{
  "model": "class-conditioned image flow-matching model",
  "dataset": "rosettes with rotational symmetry",
  "train_examples": 97500,
  "image_size": 32,
  "horizontal_flip": true,
  "conditioning": "class",
  "arch": "unet",
  "objective": "flow_matching",
  "cond_dim": 256,
  "targets": ["palette"],
  "num_classes": 7,
  "cond_dropout": 0.2,
  "logit_normal_time": false,
  "norm": "groupnorm",
  "hidden_act": "leaky_relu",
  "weight_standardization": false,
  "widths": [64, 128, 256, 256],
  "blocks_per_level": 2,
  "scale_shift_norm": true,
  "attention": true,
  "upsampling": "nearest_conv",
  "init": "lecun_normal",
  "residual_init": "scaled_by_depth",
  "optimizer": "adamw",
  "learning_rate": 0.003,
  "beta1": 0.9,
  "beta2": 0.99,
  "eps": 1e-08,
  "max_grad_norm": 0.5,
  "max_steps": 15600,
  "batch_size": 128,
  "epochs": 20.5,
  "lr_schedule": "wsd",
  "decay_fraction": 0.3,
  "final_lr_fraction": 0.1,
  "warmup_steps": 1560,
  "weight_decay": 0.02
}
Rows from block 7 of a small class-conditioned image flow-matching model, named by matrix and row number. Rows with one number belong to one channel. Each number is 500 + 40 x the weight over its row's rms, rounded and kept within 0 to 999. All counts start at 0. Numbers have three digits each.
Before each channel's rows are labels from the 100 images, of 14976 (inputs lightly noised), where the channel reaches its highest value: "colour at peak" is the nearest of a few named colours to the mean colour under the peak. Only what is clearly more common there than usual is listed. The data: rosettes with rotational symmetry.
# convs0: first 3x3 conv (model.mid.0.convs.0.weight, 256x256x3x3, each kernel summed), inputs 0-85
# convs1: second 3x3 conv (model.mid.0.convs.1.weight, 256x256x3x3, transposed, each kernel summed), outputs 0-85

colour at peak: black
convs0.92:596512496536369462473534510468510539491499509442454465517548489518431459461540507452488496419535526530542518539569489531538478503494484464505550522528506514480536549514534484522544566487485533562491504576503554589504552588543514507522522539546460506572568544
convs1.92:475519474506483524493473515521463506505486546459558514482472509493572461507520485522437497525491511526496525483537548446498499490455518554538455460533493513525495505499436529520482500525459493519497532477507507563494575439395561413533501531394562549497424561

colour at peak: grey
convs0.162:465503408484460533472476477474516470426476443445447451450446505472441453493503487496426439489510506523540495495483482528512541485488531484474487457490503526485514559492538480473547525506494429481475533436487487451475441486538530442484491519502514487496479529
convs1.162:495470460574384446484489507438506545540454519540535527482451557483507523445482481487526469490480480513437470529476510458416567435446481431463528549472475434467435507512448496437486439462476510485461519562530453479534527463495531467509436473557528454419437485

colour at peak: grey
convs0.168:514473548540496548523486517556518563555510540476575486582520520484526480521560500561530542552537436460435522499463395456474572420449489436487480484447458464416443453475436432423423468446509454456524522460417488429444419432514444473443492486478419446428433455
convs1.168:480487437506468515466469486398483471462515462487419483395468490460442571510496523433447426460482504531521483495498611508479500508511521516501447505571552468574537476461523575535513490552559558463493496532468524481515565483456536415508494456450492484558464486

colour at peak: grey
convs0.171:495527448557430482487471479461519561481471495507453492471421585483494482452558495465490468493541531508465477547434478542427512449480524437472556531496504497486507560488515500484485538521484512490453491555494449456442483516510510449513435484531483421434428474
convs1.171:469465517576438502485445533560506513443569515462469450447522464446497473537469545478500477511433512564533511495463551467456490410444587487478457458500492491498488482512508524479514465523495514482507485427534541502526553422426540463533507529487533565530483481

colour at peak: grey
convs0.52:479515421479481511469465435466465465572460454468473457469439445513483476482488477534457482513516550487428509492470515464526532499473505528501522449477486507517504450561462478497474465511420462487419517415467467504472548427473511396509495493377530497409456472
convs1.52:447454537512481472484513537434511477403506526561518467466471484442495517471480491430502483474423460553547553436441596524462460477466503555486406529536516423464445446450535515446425454504553509421518495435495491497537511449464512459493524394477438516508501450

colour at peak: black
convs0.85:598534475543383518511579563446488613529518558470497502554513546561462504464516489477477512507522521554557529534530467529513460471462533454500541530515536498482510570509524473500526541469490485492489450564489454594491558541551536483552483512520522474504513540
convs1.85:492479448560429490496462542531423524497533540476513546479520497467519400535510536487468486444486510480493399479547465429471502459446462466488461427484452476465497515505420453511517455530420466520432489462483552527540521516453510469488449582404502536463433516

colour at peak: green
convs0.178:523520436561429513452481479474487567414490526523475524471435538499477497498549486489478448521519527516524456539416497557463457451471527424487464477491524465525520571465555494474523477520457494505504464519535476449462504523499538464552432498511506462470428513
convs1.178:464432506546448476517458492526476541554520522459479526486469515449475475493453518510521495455469501504445433537520477425403579448438541413434539537457448502480472566521419463467559480482435500488436492508496543433554466481506473565456433545568521478438463497

colour at peak: black
convs0.130:546563450575395498514496530496509531436497527486466474535489474553488491460523495451466502442547529529538463495537529576516382509515509479524511473526554539507571535511535511518509534489497549514479443509557480552493541547502514449569473556500480496536464573
convs1.130:455447511556404454519492538497531541533492559503554507478475541419508483463494494471512481465432497530457474521506499439409549443431506468451510535438426468469421493510418425440476482496439447484469526512498511479548506459451501484480447474518529493443461488

colour at peak: black
convs0.239:453473531456544520526524533548493452450494443521461439510531463468485441499535485448485510570504529487569566541573512552544514527534504506517563560502521487504502508461552531509518595524574554552552537516546539523558481514520478559452576572562549608521610526
convs1.239:507517422558428454475482443480502512489483496536539536494463525545569522439454452501462455536509454510474474501442502451458528455412503482495468450504524502518486488480485534515474453429457447470464523514504447507433581521558556404534476441445503446483418478

colour at peak: black
convs0.63:439531430502464509440435451443479473440461432486462399449432408453456427470504451481431415475459567462487515476470486535519515492510489489498494466497551498487514540510517514516536489503510519546473495437500479524472495459498505419533498508491504459478470491
convs1.63:497424506535423419520484539466516526527485556521550482506498554453535540449478492477520492480467499557466498543465560478400556473450564490430517551454423475500434483514450475414465483513475515453514516515510487440563504419458495471495443438542507497435473456

colour at peak: black
convs0.254:472495556474505509491535559566505474465499482496473476530530467469490475490545456453540543513493563501574555555577498521512499505511531509506548557497491486484480507424540502493485577549569525515506527537555522535579469532500488544440553543557538629531599549
convs1.254:485524431566446486474495473459523520476478471548519482478492530526548555464464478445444436536470425519476499468434533463429507458464489501492451460518515466512467467434478530498460429430516468459442506507487457479452586483560544392512512446435458440510417466

colour at peak: black
convs0.236:466567490528422569588473488570502555480482464488533454517526500518465495517512497489525529446477617520546507538521467564527493485520585526526537490509542598462512481505527533472500648503527542491517462537591536510530488535521507500556619501520421510501574531
convs1.236:481465439558415487485462511486484500462535483463414497468511485495466524499457530505427444509473450516511491495480498404487503474461520486493350419483482502501505425438452488529500469513466453449504522448495537475493567455499534363498513480388487509520403439

colour at peak: grey
convs0.170:492513469513451510475455441480511520486468505490468520462396557481514507464509472490468454513510535517501476536420478550439558459465515470472515530503512500483516581496515500497472470507480478464453523520507443457451463506519558475518434451518497373447463476
convs1.170:452422487569431489509477537523528512468561496453397450450515483457439486517504541453508465469447480540482465530516506451411536417460571434432509503463463498484478471508463483453529498540492491490500488486514545424564533434437507468498488545521520576501448486

colour at peak: black
convs0.29:474542385518455512452426428466493537452466489548465519458414523464442493489532477498468430491517543499470465550420493526465516457486545438481509492468509477512479547457520497464499480510450511507478469510514447501464483542500533433516446472484513448458426515
convs1.29:455405490572447439491440507463461492459531544507498497445485478429526474468455497482518473490419498535500492467452560484437518421418526508468451489528525450481488497524485522478488426505475491444440473446496501480535523455455520472485449470472480496471487424

colour at peak: black
convs0.65:612535458592385505500554560456482629519513577470499500566525550567487487470507489488471501464536533558559484544525469532511473467472538448508534499526540506508510547509521479508539546483482484496472452549467468602485571521527527455540469526493478478489489521
convs1.65:488571527407607566526549498597479516553492511505563522525487522538508476548567483548483551535511526468508521455597489537553487526551446543538553486503506516506487518552504485504496576497481501535492516514509496549497446518484466541506538536529532519482565570

colour at peak: black
convs0.192:418482484449467492421491449494485434448466464541412464426445456437412429474513494449480443457455553538590540538501531609567503526572553522548552564547591531513507543503596542539545547513582562538529550542554541594555518595612519532488540560553483547556607534
convs1.192:551450448532437415504493535451499486532474571517530509542485576511548493439502462502506507523541480508462474593475477452445545460445535480469504496442440550468480448517436453450440540504395445507507520527537460499522536457462506489548413473472541505453435500